config.toml
arch = "dit"
model = "class-conditioned image flow-matching model"
dataset = "drawn human figures in many poses"
train_examples = 97500
image_size = 48
horizontal_flip = true
conditioning = "class"
objective = "flow_matching"
cond_dim = 192
targets = ["top"]
num_classes = 12
cond_dropout = 0.1
logit_normal_time = false
norm = "rmsnorm"
activation = "swiglu"
mlp_ratio = 4
head_dim = 32
fused_qkv = false
qk_norm = true
inner_norm = false
patch_size = [8, 8]
layers = 8
width = 192
positions = "learned"
optimizer = "muon"
muon_scale = "match_rms_adamw"
lr = 0.0015
momentum = 0.9
nesterov = false
orthogonalizer = "newton_schulz_5"
adamw_lr_other_params = 0.0024
grad_clip = 3.0
steps = 7400
batch_size = 384
epochs = 29.1
lr_schedule = "poly"
final_lr_fraction = 0.05
warmup_steps = 370
weight_decay = 0.1
adamw_weight_decay_other_params = 0.05
Rows from block 5 of a small class-conditioned image flow-matching model, named by matrix and row number. Rows with one number belong to one neuron. Each number is 500 + 40 x the weight over its row's rms, rounded and kept within 0 to 999. All counts start at 0. Numbers have three digits each.
After each neuron's rows are labels from the 100 images, of 14848 (inputs lightly noised), where the neuron reaches its largest size: "lies over" is the class under the peak. Only what is clearly more common there than usual is listed. The data: drawn human figures in many poses.
# gate: MLP gate (model.blocks.5.mlp.gate.weight, 768x192), inputs 0-191
# fc1: MLP up (model.blocks.5.mlp.fc1.weight, 768x192), inputs 0-191
# fc2: MLP down (model.blocks.5.mlp.fc2.weight, 192x768, transposed), outputs 0-191

gate.414:543512488485490465486483523514488502501490502497530495480465455545502510535493533530482468511560497455517551546580472481428522536542471502444441445531546514500403473474546508414468567495500500507538488582461496526503515490536435538508471538429541456553553468500509547498465490548517468533503497458545464524469480449527518469570526433493536559549511531402475400510483534442511579498459556493475401539560515480445457503534483439564535523564509459545465536567512442537536455541451482550571477508577551459507447475463484491427576561488480509507531527551499484464473504578481473532
fc1.414:516535541500501502525499516556478498490595486535442586536540510490496517470531522511510495507498476459461434479395523500554480420495597527480521532427465461487518551519461503529474436450494493482507550438540497542502498521479539512557533450481447528477443489457505452582573508449440512554523537499479524500473526528466482495458480541413559509452473510546501566465480487523507415574579414574515516456412493450504477520403558561497526493465474536458475518504536540478494524439547554403443472517473447557507563522532525513488452465550520528515548485511490530527532500481496531496
fc2.414:551484488476501549471505488485523492494555489487448428523495520559500502536476506491450475489533551484495489500566469473449531451407455521520553435517419547489446511482460468444455427533513500484541492431452493526516455446485458424521496570544470585534468440464492553523448479442488534469508496568529477503519462566563544448455470528487515444508479494561508444487484500508476420494495560513532433505418502447512515448443516462429475486481536436522495462611489463450452553455524517515524506494442550451509576451548483495442428546543479464480520448468526507509472507604505514527
lies over: torso

gate.163:532548508493471525532479505524440503493533469487492530583540498494482498438372455520494490544528467392585501627438493530527470476455571494515504562539478442465502532523501509497450426420447497426483468489530561464555466473555540529543473501505512496539500504510535572544546504484477493503444462511510527510453434477539504508478456538506514524396489539549537494479503534495488444538515439506487503558490475516502494521454505439544563586518407516487492538548508544506474496492549507541521445533460473536458551482528525462464472508510438528448622505519452491490525543477511445541
fc1.163:600500498412474504492429504389545458492521512431459474547561509571509510458521480484511463490504539541466512499519479517474516412469511511477532536532551553474505489566428438459465499498496358532492551551490483536481506516444455513445453445554465499512516465458570475635572483446501554491542495502548478432512456489524545478501506482486513501548450527499491431535466503462525470578545527461496482461460522490566490506475460496569529522497556457500488505513498497512533471430509550521547601524531476483546525501499523450491452569551515447539549518486507460529483512492459505464
fc2.163:369497451421562505522416545436496534504536514461500488527455501460532493461535495529500517502477510531650521582493534474530564453465463526551514483462519431425478533419442443514514505508459390491468568522514496482494486541507508579514481541502457514478534491556461523423464516491476573533545516515500521423506501512499477542543512471476539502511462521518497545462476544546468513445451506516459520427418488515507467526527464490533548491468526574452497481511505497508467504394451462518463538557533487519514538519534478534531466435519566517446464538529478449518521512499488564524
lies over: torso

gate.278:487474535506430497424516430609499459550529434488523477498468613492510531461483545558459490474501495472485483580518496503490571546507505536553505548567576502481472496525500494517500464524583577412502507554499558434475547549490525498481552502479574502579467486469530523536536512523492498535583506501522467532529507505455487463479508474490530513446499553499541411547521531541541455531525471460498464519493493579491476519523479483458561480514474507461461536409412507458441481516547429561529393489464477490519525537499505475492508580429473482547501543500449568520493551529530524485
fc1.278:462522494466498521511476509385536527493566498474515437507506498554505501525538526502510483484559474537437512575554492505511490505520443487503492416462509520495518527426479499555479477497435477567473444485530550598597470438497439454483439512565512495480506534480450537513518453590459537496469507494428477574494569489510515440609422479472503490442490452488453506484548494456519443433530514516572489507536460421431506462544485481531508455479441474599496491458535499528472500566496464503537474472475526509432505441482583507509485527547508510548484555535579435505484499482494491476
fc2.278:446530542504444494545511573536493484507499483488499517497460400527547539530620417474486533514502523481511583476500496488481585514517474521505517540477402498538497595484545506474498471477479402461471467498467429503491508594411485486481443559501490509439481437452537511524552471557478489464500505508522491532482463461434482421558507554538567577486520480510515513498485532462492526540527491508461528529482474430470516459506564501545427525507508535499469486496592495446537490527448406495481532493544463484486460480531511464526502575572502441533443435462503466442528460467504471467
lies over: torso

gate.519:496497533479546551488515478501525530595566490492526410452478472536427537475521465440501463531520501462428530530515510496551508499529413444457523439564570526461552513504545525593502453553580478608472482502553467477523496537442471451557534511464459502512439468507515527458620487505525550520577419559513539578507512495447484504572475506541524541434451496462488511540510509510503450528464501448551547527515512517483487524551490546459498474442488508557523469489513592435471464541530455551526500501513534462501474494539478562490475529512530472500518471470506450507420490530494527428
fc1.519:515475494512459478506491546481502492467448468495460572521530533489553439508503554587491542449480479554535500518498541462461503498465561602555456477408484443574477513489468487370524535463439488445525466483479523568502529485511533584535467462526520491533572524503508528493408540484498463461392580463437470436512483476540491478457521541470481473577529474482482551460494496454518513472570508488450456536482456453545506489441555488485517468512523512448480517496507506511508561451478530393475509535483443527480520497420446462497526483474454563507446506542496527529526510450459544569
fc2.519:504560520506539435510478545510470511558491530469461604522484519552438524515525577548495449526515506501451460510495540476564502505496454443558478439421446515540537495493487465618486511550452533594495503476535489460496505571404462588622464487542529523521549453491489503472589454488536493508453470429523525398481519527417477506459542496448502466431525480497482485552489522489471530509452528498437554471482518483469514462467505520553514461551498471532487488489500554549566540451442459480500500528475545476493524495468509543504506498492554439488467526539526545482409505542513466465
lies over: leg

gate.622:509518458471477490473466469506478473455529454482577506547488414539563486519479440538446508521548528488516555501505527462513511516480458479464480531560492505547497452504519502494486498525501523501552497394565497499459473559522453561478496493488423468479496570506503562487382491592483479466477472525450482527502471459469490474442537571508523535488458469541546502508506504569472446514453535430539501516499509535555484401561527473533425523469494492490431574477499535451557474449473489521481548547453486511500427526463582598499420571488522553574539466516596496522512554532482532519
fc1.622:552532467490503534494520493516505447459491478506524560527493408524563511506491433526425525531464523520505527510471563473518476438514519474443504593521486559513485452571514479493499540515527495521541521390545502511433462592489479561536512462472419476502505524507519512527421520526526498456500508477496467538500459452453481489425550561509495558501485493637509524552457500598459465504483488476492503478480524494619437410570500488516469513528504491447492564502495529476571494428486473483479574554493490518503472510508387555506467552493484557530564489481567487478541513500489520514
fc2.622:496562543489541484462492457498494509556492553470526515554513455455425482472482521528459508467563537525487514477535451558498503504489511542491470459533477486567499549471547527505512537463508505490442516392452513495488503432491538445526526498530394485535506472511514536482586523583517472543482517524539525485500544455558539579465561589487528544483486482528466488497542516562485447483542460524524484493481502547498463431532522458531481475483493522550507553534462483447561477422475536530578574511478479485482435473454531365458417446495504469450450470538383506551480572498507485465
lies over: torso

gate.61:507551511464476464484481528487444544506531501497540451540517457519514469522428514517530551443568477525509574552597489532475556523482484530498504486473474527515502578503545465495471545582577561568495481475401464512519461457539492454489530535534484465453517595537462468503437444545427535589479500504437534539516469498521512519527478503466442468548524526426510517488575595510508516471436435475496474545578463518412478454489457455497492517485484435493494542472527483525550549569448503531591482529506505538512502509455399499488460438542470551480502533518514537465510500534549528502
fc1.61:517503499448508482498525457551467546499450499492548550527510519475566466533429525471510567472578487531550496549535496533487575495477521508551504506477464561528497501531500457464523527504552549477510498492453482473503478434522548490461482515467507465520544525591435455491445527511492548590475526541430494507470462551492493546488488509518397483563536459450531464491569587487465551440439447520450465538491516483456464487543427472531466533527499410476583472441497516455548455574438497578569475463515489476545493512527445454501446437499472494485493510555492563459607519486565470526
fc2.61:490484481500493504511468507532499466483498481434539494524461501511434526512565538504498474586540504475462487555500504447484485488529453499586570447458514434480455471442478492556514473520534500539554494453577483516555468513454511553506552491443513493439541496432574555560502475524474550468504462502614517477543558570504535500462459541446420482499503448430478463502497414505545455534538638495432522578452489486489524441441462501505550441517512554541500529598463452474519519546465535451466463462485503523520457501481450532523434553499492454461500488499501557469458500500499544527
lies over: torso

gate.12:531551516545444580490499485481500443533480445483502523428481448470528518521569474510443474502500552502536512504502559602537530482462500551505493408462548500476592480512529518506520477644482544529532533465460496457525519434530510496463533481485564492504495475455473513501513462455556559486480450532457537547453547493492452523518540510558545513450452418478516487488444596500500554506515492535407433529483503501494472538489534532453493494539508493464460498475429524426480533482557561520562537488570509528513507497467490556438470507541497505582498433552518550471441504507468451593
fc1.12:490511456471495509506482404472500454509404503507527519528481470474523505417528457458429411501459485489618518471478543501521515391460527426447540472533489474446523486487491578480494480534480527522530485451493479480521534530487508558538573432436486499523517490535519494526477492489524522431435563519465519514564476453532496502472520450528508445426407572509561483486425510495539532502525532535448517568495437519553442515463513537464500500514516574466507503474462541454473492448592535466579491508520514422477496475547450556421545459545494443497507507530496473492437472507467503459
fc2.12:467426494491481504528519577533460454512473457485492542546506520446522564567545497492609477478482461524504544466513517569556524513467486426583472460480516525514577516544492437525503555545503448560498522536509538440433512480486477475448415494574487479483521516544500496495449480521443446503481508473473540417560515543485433525504476557477473505456560513520536509473537541559534514500516546503506495492480418483504574436509493517513448542486506552481462520425466476556515521524486572537566521481470521533500535494522498587412443447427518470571561523442510468492460539517457579451
lies over: leg

gate.255:470536505463508501489429500549502489590539464455486443541478473535470528419528450517518506504540469507506582407524456531468495465479528568475533361561455479530488516435555445472451510452490465498473457477483532535549489499518484528481499423561578461484467538413520529445517543556467508535539490508534548523413491473567481576452553549482504509526516463553514510527514547513539485559464476493490396514556446466527488486470496464525459504488570527515450527536449487502504507553460453499525518460487520493519467570452572491502467527554511475458529512589476453475492435535515505554
fc1.255:431504467521484564497538464467512523532502538495492487451512498466508526529516512452499524508490425491525585550464526530465580488522571529496465478503446490487474478495532551468490521489471486485511465550505523594498553525491452514535461436506514420538399565415445487547529511565540557440474574506484497494521507523519442584487495552528458524497542483479473558552453506550582547506539463518519516489473534486546542501488558499517590499499545512573502450393460447470554521507468513451495547502514567477497544490505489462531488430518595483498507466603544414460470450538490538533
fc2.255:430449465495523495461517492501492527525466476486512501527484454489500532548476517517479546471466598517437488472475470476467586477465561577480511450522563466462543522484496507458481483431510513456484549485420432512493473522517444467485524455466410556468587576446475450573540445442501438518531497477562538482566460535531485573535484398481578474502452513546524520533465620468503457561472507491472499523450492550490494459549495523454481546480477478581505513467398435468440477464556471485507475498520531503517527530501507479554524449495558475483517530432548525517532510458482531524
lies over: torso

gate.581:462530395487483558517528484506453529443494484509453534492495498557458526399471482523547542503601557504522459572497492486510537521495537452624556499518518522505482481510449473565504513517489517480501541562575520443500458556496379518492567487562552475463507536555505494504528571408522560524517488520503527491504463439512548549463511447538530547461527491517469545494465543461498533519458466450504482523523487498514468482484529494515432467466510555560481501444475520516541552485508431495528621459521480541552504476443510488495542493520530540446520471503495512489481390575497493578
fc1.581:467515457494500572533531497480439496432444490530467588476549507530471502420488459504526533523600573503530476454507495475505519514442567426540540511518510556523479465501433475543523541509478551488500562531578525461483461572490427515523579513565493497437554526513498478541510568430554556496509469486531554505488474477504498558461507493550464504483531498571495538465480550504486513540529433492470503504497477492518473503466478539462446486462521530525581504417496520515535544486506451503514612490547443528564495503456381448532558450496532490423523482542502527496483405549506501552
fc2.581:520504591491509557530507463516473458552460523513466521506499515449547481396535468513543468499583571515481470498460518539506462488479476532637549477505496471531541505515434464417489551514481509507491503596414532544507443467503647479479569495535512450528516506465517480501501421446495580483520501521507465452513529448490497501452520464573535501551515477487524472496491471450519539500538539543486503530500511497511468508514517493509414523463535477441507486555471473507512571452515571481473608506547533497558477524428449496491544545514491470544527498532492512491540402451488510424
lies over: torso

gate.347:506496537523502472494498528536478513456609461488499580516538488534509497515374472549447513436494498397474526598513504525489475509460542570493483529439448491461483551486528452446467436416460506516520503509492479487532439455574585400484476553479530492526538578508538528465517522480538521536437485466488529585490476538505514559492439523535522481492522479512540446465526550482455505512550497430495478530513481489469425526497509480506506544535413472576507492567515565480462549513452525512570441532482482481469513510491544456538529497463478522503611461531510533476538544480504502570
fc1.347:540465568565534495504553546406562573484483521488528457423511528550581544535552549479464505460482480517514509430513515484547534559556523493546525551523494488528515509482527554504450523528433504487479466495483516479560540493428501535485505554470495494549571522506545531522521525469490540487475464461490490520559513496493515501433372468486507496469548497523509484417458535470484492462547529540500533558483481445530559430540559508494498488614468502500518551537519454406480567537456487483474498482546438517422416517481479471479501570521581495489517488494549529433477563521500492594
fc2.347:444463507506497487459596538451507469526464485521492433475484500370415543468439512491541476508471506519501545574524499482504467492506406494550457455496450522515498473452529559502489505492428545553536530539476467465484501519512382564595526472460451548434602463503479516542483459468504520560441504534514525516509525516507449470445395496437516505476565493526471526523503490500424511474507459485464523551475494426504529476475530456487495475576494534477517538513499540491450539469432513505534513565465520477473494493531469527469493445492499446473487449487479579422453592472489491449
lies over: torso

gate.461:481607551489471481485473507522549532510446446467573466585422513527519520453509419495502468547524460446601526519496524503523490484502488518474491478508503489550480470548457493539495500494435529489501452495503609398549486479519487395493525534499469469514487430488522498619566518508482520598498490494485492533494481540520423411502501514490495581512534582543494524565517516534503527427480480519456486520501471455467492545507442444478480563491486521481506499491498428519456472538535474549517519494546486456548494529446484468491494511530477528413479482548474595428461507514489469582
fc1.461:544506498532530456448456492546480482490467486545517484461526425450466455531455468530470550555486504528458561490478560528460466497508506486504529530498504527398375477511473548524523444461510499503488499539527541516502485515538521357558473497459465486539554480507510470514522485551512506447521557494485479461490582522524546546512468493505538456509484484486495490524512419531503478512491474533503517525493514544491489500526531440548460489506493497586311527466469520480459460467467527468545519489386513497535546459585533490474451531491560508608494561435455435515509504518494527470
fc2.461:523532441526497448446478506530520491498437486493471502494471484488481509527517509486520547477536461539486542499496499474490489508467467549565530496413519519477510553472584515509515468597487454504446463517484681563495522442429485310491493497442508508454460513498515442417526513518437498500395489492566549470481452506468536599532456512472499557517519548470475547484464542516482497566505477501498499535485483548497533514491491542481490401494532437513450535557525497490499520508512464527467456541478497506524491493492512463509563530472521482470531499516522555471486517521540400488
lies over: torso

gate.633:561596553483478483546501545559522512407599499502438475515488503535435532494484460553438534502504510498431491500486526534489501502539507518477490393449462483459543543572520482502458407474477516496526486500558500499523491484518513523482550528499473514502508518481543525488548471528465513572460531498487551535459589452524519495491474495484565500496494486471529534482528499548483503562521517452544477511503467480449452525522536484551500503522399550535353515551553464436467523493486547478549480469420485519511518499524648524427469530543475566531583538510523456489486471518515557480
fc1.633:565559528512563559527581484523558528496507539466528447559544546538417488507499469479485521561497494477493471519522534443552537536549503487436464485493482503506496527530471413526501507479547523521515549517479512529503565504550519522505494508533399527506517537459454528471535484493512470525535555514513462518487521479569477506458456467499500548476443518598488528411486540542486548536460557455465545462523558451467476466568541446563486509471539540474501450453494495427500526649563520523506471545478475543516485524569538512467548483447479516479512517622584477417514473490530514456
fc2.633:571461503470564455484411582461422539489506490519483526461540470528434484529503466515545487568519477510503553447529509514535524475485465470518504470481517550467478551537570508527466419451447480559486481470457496509513466527545532473514500536429610500493460529482477463478527494522476498468457543482471455490526508504565474480512548531480535485500537504416505511421489527469446382478476557471520538552459608538537498523459473465444492539498486536496453560485529517535507482361393520429493539543487494505489513512446478515526434480562475498501527501414577495532514513450491486477
lies over: torso

gate.246:534540483508542575498476457553481515554482476511469487495523487525440524538530407548512453523506531524491593506487509496481451492498474458527474509487485505544457503532473448474514466513554491498611523435540513531512473554507505530438510454470483459566458529521475490505501501483492532520411463399464468509473496447511520491517484470521434524515565462426473486573510528497515408507484536550486497484533464533452459437573550580419556520517458478469517490496500506556569455510468471539497553442429576555513504418410548393495494429502557557541499458539449481507468512455496504494
fc1.246:555484488489447554568449468471450561511454418552482618524533536530492573496515507500523435486481541499447417448506483524518520464431595459497495514523504482518499487509411506474455524538555557500543556483521427505460478514428469495503537510531509534513471528533577484565508479507457569434472473450421499487448489470491479477505502542441451476503541449473481537544519485522497485575466506510484523486494494480497497493455537617483538485532482506526644491442525518560573462427530470503472558437485503539483506469516410420497490474493491495461535448491509497479512486472518529499
fc2.246:452496480500497550512457502508473484509455569575467482507491460518537432572399472490543478445498538532506473520511461448498520466482464570573445506553444534522525450521451518523480507478559523505432515492511515513525486445564486521540578505471463446459487476511491493483462524515483521546377528441535481524503551472493521511493461516498468506467529467436531522455487507551523451461491483457452485455516525539509477449507563419429505452496462539505490456490516524562610454446486539472568541537424403452540453561457462575555482567483500413424519453541525522507500514524486492469
lies over: torso

gate.107:468547509542518432418485499496535414533507433547505469441483529506482449518480473500508534468584480546488532488475473553559518566552537501531472527529547516476427404545518453518523548486517584476484540423526522490570551527482587583489502551477485492478564476477528511456540436496475521455510545511447494489518495517476560571533479472592444447514510451430506545434579542510529496520535496523523502548427522423535549459479525466547461445517518504559489502537511490498538522607517515497502460458484499512451498534461546555487428498497475549493496441434522480560494528452466505491
fc1.107:440466441465528505526521505480491564463452538483495420531525468502503532498555565513491519550481546533447458484488495489493500486517457506484486399533427459516544545457477554532499486548514437555499456552430476537485456493502446568468452464537517482464444471519452517509474521537501507539518435505545504516474550459522500459478547472483567446507475489515502497565420503488510509476452565461455491467583485582449511491534486552439511488489520499510315532411495490516446496465476478539482558422449539514522497486541603482481500520464558462580474550522460523529480472517501460487
fc2.107:481453518490514596567541509511479396513493443461507494549473483532464423514437525505474499478434527453529445482460460550578457494468557531410518493539448495563442405560472534493517453508479458480504454577532505498424468496486602559514494543508521491483453493471547478532546443524525462487495543498427490520493476487478553522461526524414542491484509490563491486451438514458545513517536512549517502476584539568463457507561473420417506482537459494517452496541495512545452483395456540560508525517492487504551501531505521543477520506496455528462484552542534493453485464432483508518
lies over: torso; leg

gate.678:487531495482482437489471491489490527506531492479506436449502594558454462533505515493531464467580484493507549452559442454511577477567438472466460556523546460533515454525509523565605494484476451406533474516523528516473559445524474490465499459529508542551462476521409619436511544546424504584495493516508482488548466469508542485510484590507512525480527541486497443533510473508516503481465497538479551549510482506444502508586528480514427492523510407453541462499375480485499480547524453527497427544498488518471494504449564460500470543509502491467559492506503525461540459495476437446
fc1.678:469527463553516529538538534533479441497477433474565418450453426439507485448454527548476513552491488576499499429450506498466508507431559527479495497536383491528519507477606530512454467543500478556528541540546497458516566473473469488472541504500555505525508407520512516522483511493511464502475481470535545498448539456485461507412485452558509458523520554521507509517521592475525505579531447507453536554501467484497530507466531427531538561529484533378523530493450453448462541570509533537524494514537505495529506508492525559440493513454495486547468502528451440470414502517584497551
fc2.678:467465496451541481498492510445498447472524510505476501556434547451567536555514532481508522550556459487446538533452554471400506499525526527554489539473555551543493463460438491441572450524475523544499443468490621420500461510478523500463443507601495508508479445479499415517495474479439548502507533526517515512445500492503458505547484573458517468583491443519476531468511549526551447544526505452571551525496478488508506530498550514498485510468547512384442527458680469552476494484524512483504476437476516488507485488451482501498517501544513513526501500540449520496438518541529514495
lies over: torso